Weights of a small masked spectrogram model: 26041 training examples.
Rows from block 6, named by matrix and row number. Rows with one number belong to one channel. Each number is 128 + 24 x the weight over its row's rms, rounded and kept within 0 to 255. All counts start at 0. After the name is the row's rms in percent of the matrix's.
# convs0: first 3x3 conv (model.blocks.6.convs.0.weight, 288x192x3x3), inputs 45-49, a 3x3 kernel for each
# convs1: second 3x3 conv (model.blocks.6.convs.1.weight, 288x288x3x3, transposed), outputs 45-49, a 3x3 kernel for each
convs0.44 095 [143 153 116 134 151 140 125 142 108 121 144 142 142 140 133 146 154 117 136 129 105 167 158 148 130 120  78 154 140  90 135 143  75 123 147 119 140 116 141 152 120 138 140 126 100]
convs0.45 094 [132 121 108 118 132 119 145 168 128 121 132 116 123 136  99 133 121 126 100 106 148 161 179 131 159 145 123 121 146 200  76  82 132 120 144 213 136 116 118 157 143  97 120 139 102]
convs0.46 095 [131 141 152 103 118 139 112  76 103 162 111 132 127 121 129 158 133 140 125 133 129 156 137  50 117 112  74 130 115 115 146 155  98 140 139 105 105 118 131 117 113  62 142 101 124]
convs0.47 097 [142 119 126 121 116  92 115 120 122 117 122 136 130 111 136 129 101 136 121 102  79 141 118 127 141 106 151 134 127  80 129 136 161 125 138 154 131 141 148 134 112  74 123 114 136]
convs0.48 095 [164 225 141  76  93 137  87  49  91 128 147 121 136 156 127 111 157 122 128  95 104 154 186 167 127 168 138 107 111 116 123 138 142 108 115 108 153 151 150 137 160 132 123 122 116]
convs0.49 097 [143 109 146  79 145 139 107 149 133 151 129 102 156 126 119 154 121 138 134 134 124 134 142  97 131 124 129 105  95 111 146 115 119 169 138 153 173 175 196  91  89  91 127 155 134]
convs0.50 101 [143  96 105  51 133 115 137 131 165 119 123 123 103 110  94 124 130 132 102  67  93 246 255 255 171 173 178 124 103 131 114 115 125 153 129 157 130 131 136  87 120 100 102 125 118]
convs0.51 097 [ 99  86  94 105  99 100 134 149 128 156 139 130 123 113 108 128 125 127 147 122 138 152 166 145 118 114  91 128 111 122 144 131 121 125 128 111 118 106 103 128 126 121 127 143 129]
convs0.52 108 [117 103 132 107 100 134 125 118 123 138 223 127 120 138 130 106   7 146  99  89 100 115 122 139 105 124 131 127 160 160 145 153 151 123 102 109 124 138 122 124 116 125 122  80 138]
convs0.53 101 [ 84   0   5  92   7  62 101 109 105 110 110 123 100 121 108 134 106 113  99  75  89 131 179 175 149 156 154 127 157 155 136 130 130 116 123 138 142 105 126 133 134 122 128 144 127]
convs0.54 102 [105 122 112 109 135 113 154 133 131 138 151 133 119 126 109 105  94 121 113 128 118 132 134 150 108 146 126 107 101 145 125 114 122 136 148 135 129 137 137 116 132 156 140 129 151]
convs0.55 105 [255 141   0   0  80 253 201 113  46 144 132 137 115 127 117 135 131 119 113 105 146 106  92 134 149 120 112 150 143 111 120 129 116 136 139 127 140 115 118 118 137 134 132 141 127]
convs0.56 104 [144 124 129 137 122 119 153 110 133 123  67 124 132 106 101 139 148 108 124 113 137 144 160 155 127 146 125 130  54 120 145 170 142 113 151 133 122 138 141 133 119 151 125 126 105]
convs0.57 099 [138 134 125 128 139 130 116 136 137 130 126 138 122 138 139 113 143 134 135 128 123 139 125 137 129 121 136 122 142 165 138 157 163 125 136 180 149  85 121 147 103 125 128 106 125]
convs0.58 101 [111 127 122 122 115 118 116 123 123 135 131 142 138 109 163 153 130 126 143 112  96 176  85 164 129  98 106  95 116 128 123 137 144 126 144 145 159 129 126 154 145 115 155 119 106]
convs0.59 099 [135 141 129 114 152 128 108  84  92 132 118 120 130 119 132 124 117 116 134 103 136 149 147 150 138 141  99 130 132 115 139 125 126 153  99 115 145 128 125 168 127 126 113 108 127]
convs0.60 093 [142 153 112 145 174 167 149 159 183 109 124 122 140 144 110 101 117 119 132 109 128 123 149 134 113 110 141 129 129  99  95 107  87 106 158 134 126 133 145 108 117  84 121  85 115]
convs0.61 098 [109  79 104 165  63 110 141 154 137 120 104  98 135 123 135 124  99 127 153 142 124 120 162 135 132 199 140 104 111 132 135 103 106 132  91  87 134 147 122 107  96 115 130 105 110]
convs0.62 104 [114 108 122 128 117 128 133 122 131 127 117 133 119 119 121 129 133 135 139 135 109 171 110 118 101 168 169 130 128 122 139 131 119 187 127  84 102 161 122 116 112 102 100 141 145]
convs0.63 098 [148  78 115 141 152 100 128 123 116 148 152 148 126 114 142 136 136 130 116 146 114 141 173 136 114 136 137 141 209 156 122 136 166 163 152 153 129 132 126 139 140 132 115 135 133]
convs0.64 105 [119 134 125 113 104 113 133 104 108 126  91  97 137 130 113 144 142 119 140 101 137 116 129 126 119 172 147 142 102 107 129 102 111 122 145 150 115 103 113 142 114 106 118 104 105]
convs0.65 094 [101  21  71 122  89 112 151 172 137 129 136 139 125 165 121 151 127 135 123 165 128 118  94 131 122 131 104 154 103 140 141 145 133 127 146 122 109 102  91  97  94 113 125 130 134]
convs0.66 095 [127 109 101 142 102  98 139 175 171 141 139 127 121 126 128 129 122 131 116 143 146 132 150 132 149 104 115 168 108 126 130 127 140 107 102 114 140 141 148 137 131 110 138 133 142]
convs0.67 099 [116 115 128 112 147 134 103  79 111 108  87 123 132 134 153 112 135 125 114 106 135 129 123 161 120 131 117 144 104 125 147 113 173 136 144 122 158 189 172 108  96 135 132 130 138]
convs0.68 104 [146 112 138 128 147 121 128 129 154 131 129 110 134 119 118  98 118 123 113 107 113 128 119 131 137 169 113 120 150 156 114  77 156 124 129 148 134 124 147 141 158 138 125 132 132]
convs0.69 102 [130  98 101 157 178 166 147 123 129 138 144 143 123 110 109 146 141 143 116 150 144 102 126 100 113  76 125 138 136 143 114  70 100 127 126 119 113 149 124 135 100 140 117 120 123]
convs0.70 100 [129 133 149 145 134 121 130 136 143 137 131 144 138 131 121 125 131 133 108 152 138 122 140 143 142 152 150 140 144 125 124 146 114 129 147 112 103 111 151 137 118 130 139 145 139]
convs0.71 099 [121 153 169  93  95 114 140 128 110 140 128 108 110 107 102 123 138 140 230 255 225 155 190 136 171 176 158 131 124 117  94  70  84 103  98 120 123 141 133  99  98  94 134 110 132]
convs0.72 103 [144 116 104 131 129 125 135 132 142 116 134 123 102 143 140 121 124 142 155 170 157 206 225 198 130 111 107 156 100 125 132 123 117 124 101 129 141 125 117 154 101 123 131 131 158]
convs0.73 100 [149 146 132 128 120  99 139 138 121 132 124 138 135 109 139 137 117 118 139 120 118 141  90 110 154 125 142 118 108 133 136 120 114 161  98 142 136 131 146 145 175 108 122 131 131]
convs0.74 099 [ 98 151 151 111 128 127 131 160 140 129 125  93 111 122  92 116 113 120  90  80  85 132 117 122 106 111 127 156 149 148 135 122 126 135 122 147 114 112 119 148 139 120 134 123 125]
convs0.75 104 [127 142 142 130 109 143 121 162 165 144 124 108 144 123 113 124 114 109 125 128 110 114 101  94 118 110 133 128 119 126 105 140 134  96 121 142 121 129 130 125 113 106 120 120 101]
convs0.76 102 [123 121 109 143 113 123 142 128 136 119 106 128 134 120 125 127 132 129 133  85 115 117 133 133 157 132 140 154 190 209 130 111 135 143 182 188 143 163 156 130 123 121 133 121 127]
convs0.77 106 [110 133  92 110 132 142 134 153  85 112  98 103 109 112 121 136 105 113 133 138 149  95 143 178 122 131 140 105 144 107 133 120 144 129 132 127 134 142 124 119 114 129 131 169 113]
convs0.78 099 [121 116 105 104 108 120 130 137 130 105 107 121 138 130 128 118 126 128 145  94 137 120  56 101 105 105 102 155 128 118 121 113 141 140  73 116 150 107 139 115  74 114 138 128 143]
convs1.44 100 [167 154 139 174 132 115 160 145 132 145 130 122 129  96  94 127 131 134 157 136 133 134 136 100 140 144 101 108 150 113 123 132  99 117 129 125 100 115 116 192 134 113 186 107 130]
convs1.45 099 [149 143 142 155 139 130 160 161 147 115 146 162  63 110 120 114 169 152 143 111 142 181 101 127 111 117 126 156 134 143 118 129 129 155 140 144 122  98 109 127  74 159  94 107 141]
convs1.46 105 [136 124 143  77  67  37 156 129 115 114 122 138 119 149 168 121 133 118 139 122 125 138 148 123 126 126 134 130 122 138 131 128 129 161 130 113 163 144 131 156 109 110 169 167 170]
convs1.47 103 [140 121 125 124 107 129 109 119 149 130 141 134 126 150 124 119 116  79 122 144 120 111 120  95 131 126 149 154  86 126 130 131 132 128 132 113 142 151 137 182 151 160 160 156 161]
convs1.48 089 [ 66  77 101 133 162 172 115 126 143 100  85 104 107 105 116 120 146 136 124 147 169 114 118 140  76 107  92 127 100  99 112  32  93 120 123 119 118 134 134 167 149 151 170 188 145]
convs1.49 083 [116 103  97 133 121  99 120 118 114 119 106 131 128 108 104 164 107 134 110 140  94  70  67  60 128 136 168 106 156 119 111 147 120  93  97  87 134 135 144 158 183 155  98  92 129]
convs1.50 106 [101  78 113  43  39  45 131 128 105 105  86  88 116 134 142 153 146 151 151 102 155 145 112 141 151 170 113 143 189 106 133 117 141 128 112 126 129 116 118 156 154 149 157 130 148]
convs1.51 099 [118 133 151 111 159 151 164 174 134 163 156 140 149 168 165 166 169 156 135 113 151 152 114 137 162 144 144 108  97 129 107 117 145 130 112 118  94 102  89 130 162 132  94  93  97]
convs1.52 109 [125 195 144 137 142 138 149  50 110 139 142 143 143 147 132 138 162 148 139 131 131 127  97 123 105 103 129 133 119 125 130 111 130 146 150 135 128 146 119 135  94 128 122  71 123]
convs1.53 128 [135 110 137  76  94  91  97  75 124 176 218 149  99  70 101 112 118 123 138 147 124 132 122 132 128 137 143  71  23  89 132 100 134 127 122 131 100  89 120 131 144 156 143 122 141]
convs1.54 095 [128 126 115  85  81 157 153 137 137 106  92 122 125 108 123 154 160 106 147 134 156 150 176 131 127 143 155 118 109 129 136 119 152 156 163 149 150 130 135 136 144 144 132 119 131]
convs1.55 105 [131 147 156 154 156 165 181 147 142 147 140 134  92 135 128 134 140 134 173 135 159 150 119 115 148  98  98 128 123 111 130 120 107 127 131 139 141 162 130 129 143 143 132 142 152]
convs1.56 126 [139 167 117 146 159 119 130 148 106 111 132 119 116 142 132 115 157 158 119 148 154 118 139 128 135 128 123 118 141 139 136 137 123 118 125 137 121 113 152 121  69 120  71 163  98]
convs1.57 095 [119 144 119 121 140 107 113 146 100 172 146 118 171 128 146 145 112 129  94 148 116 113 130 111 123 134 114 120 119 120 131 123 110 130 115 119 137 124 125 131 143 158 136 126 146]
convs1.58 112 [ 93 120 131 121 106 107 127 129 120  98 123 132  72 117 110 126 119 129 130 111 135 118 109 124 128 119 145 129 121 129 135 146 117 110 124 137 125  70 121 162 148 140 128 124 121]
convs1.59 088 [188 185 161 170 150 143 124 120 139 108 155 147  95 125 110 138 173 119  93  59 118 119 116 114 132 144 133 150 133 136 123  89 131 136 147 133 139 118  99 122 141 130 126 113 121]
convs1.60 089 [158 117 120 151 147 152 128 138 135 160 120 145 117  98 105 144 161 139 108 123 121 139 153 124  62  89 111 131 159 118 116  93 111 139 109 128 139 150 127 124 126 139 125 123 106]
convs1.61 089 [ 97 115 130 181 171 150 147 141 139 139 166 158 112 165 100 143 165 139  91 148 117 125  91 148  99  68 129 112  72 124 115  83 121 110 135 104 157 139 138 121 157 129  99 115 143]
convs1.62 092 [137 122 159 126  86 128 154 140 126 118 121 123 155 139  95  92 126 118 135 128 102 123 100 110 117  96 147 130 148 125 129 130 105 140 118 163 135 131 120 120  99 173 126 139 140]
convs1.63 105 [121 106 121 128 118 118 106 104 120 104  68 108 118  93 112 121 114 123 150 166 159 116 129 112 124 129 115 140 187 139 118 123 128 134 117 119 126 112 130 122 131 147 134 163 152]
convs1.64 108 [131 120 152 133 135 160 120 115 137 152 167 149 107  96 151 119  99 122 155 229 140 135 105 133 112 116 131 118 112 124 129 115 143 140 195 107 108  90 135 134 143 141 121 126 116]
convs1.65 104 [125 149 157 120 145 128 102 122 129 123 132 128 130 187 101 130 144 147 115 143 146 102 126 122 148 148 134 130 115 123 140  96 131 150 207 148 107 100 118  91 106 118 112 110 117]
convs1.66 085 [131 134 142 145 115 158 125 111 137 147 138 118 141 156 130 140 147 144 133 168 146  93 105 103  98  99  84 135 194 131 137  88 128 127 133 118 106 100 137  97 121 114 104 122 126]
convs1.67 081 [135 181 151 136 145 122 111 121 121 107  90 106 132 149 140 121 131 134 133 101  99 134 124 126 132 131 136 122 196 141 140 190 133 125 123 130 116 102 116 117  84 104 127 111 122]
convs1.68 099 [118 111 111 140 127 108 107  73  69 138 114  99 118  96 116 158 162 200 112 157 144 134  96 113 131 122 146 107 166 143  92  29  57 126 174 154 143 159 148 129 167 148 131 142 137]
convs1.69 085 [106  85 100 146 148 125 129  95 126 118 146  98 137 131 155 131 144  97 126  97 139 157 188 157 131  94 147 122 155 103 128 142 142 138 141 123 116 116 120 115  87 113  90 129 144]
convs1.70 114 [126 147 147  94 118 138 119 142 167 120 133 119 153 155 138 137 114 142 144 150 132 123 117 114 158 131 126 119 131 136 118 143 124 116 131 146 149 135 122 112 137 118 142 115 102]
convs1.71 113 [110 128 120  74  80  61  84  98  78 124 102 146 116 100 136 132 119 133 107 156 119 169 150 146 125 129 142 139 149 149 109  85 124 126 137 128 110 132 119 162 180 149 129 156 146]
convs1.72 119 [136 137 124 104  95  86 134 166 141 134 123 134 124 115  69 121 143 100 114 107 125 126  99 107 120 129 133 119 139 130 129 152 128 124 118 117 119 106 127 125 105 119 100  76  86]
convs1.73 130 [137  95 134 103 118 133 141  92 126 128 173 133 146 139 152 135 194 145 130 135 137 127  77 103 135 116 130 118  36 103 131 169 127 115  59 126 117 103 129  97  94 106 181 203 172]
convs1.74 106 [124 142 155 152 160 125 158 159 131 100 144 139 105 136 147 122 142 141 143 127 125 139 131 125 114 101 117 143 126 123 134 128 133 123 126 126 127 143 108 116 143 117 136 153 120]
convs1.75 113 [130 137 156 130 129 148 145 114 120 184 179 164 141 156 147 170 132 163 129 132 129 141 141 123 143 155 144 102  74  90 145 100 119 129 127 108 169 149 139 161 142 137 150 159 161]
convs1.76 088 [146 140 155 123  95  93 111  93 129 116 126 119 148 167 148 173 205 146 154 115 157  66  56  91  78  94 126 138 153 159  87  83 129  93  94 123 126 125 127 115 106 128 107 110 114]
convs1.77 089 [149 134 135 138  99 120 170 110  96 146 136 110 137 136 125 117 129 141 126  83 143 113 139 145 141  99 120 150  91 113 107 128 145 189 109 113 129 121 115 155 144 140 129 130 156]
convs1.78 086 [114 122  98 136 114 111 111 109 135 128 138 111 114 114 133 118  90  88 157 153 139 124 108 109 140 166 128 102 163 108 116  34 122 121  85 120 133 138 130 168 175 132 132 149 136]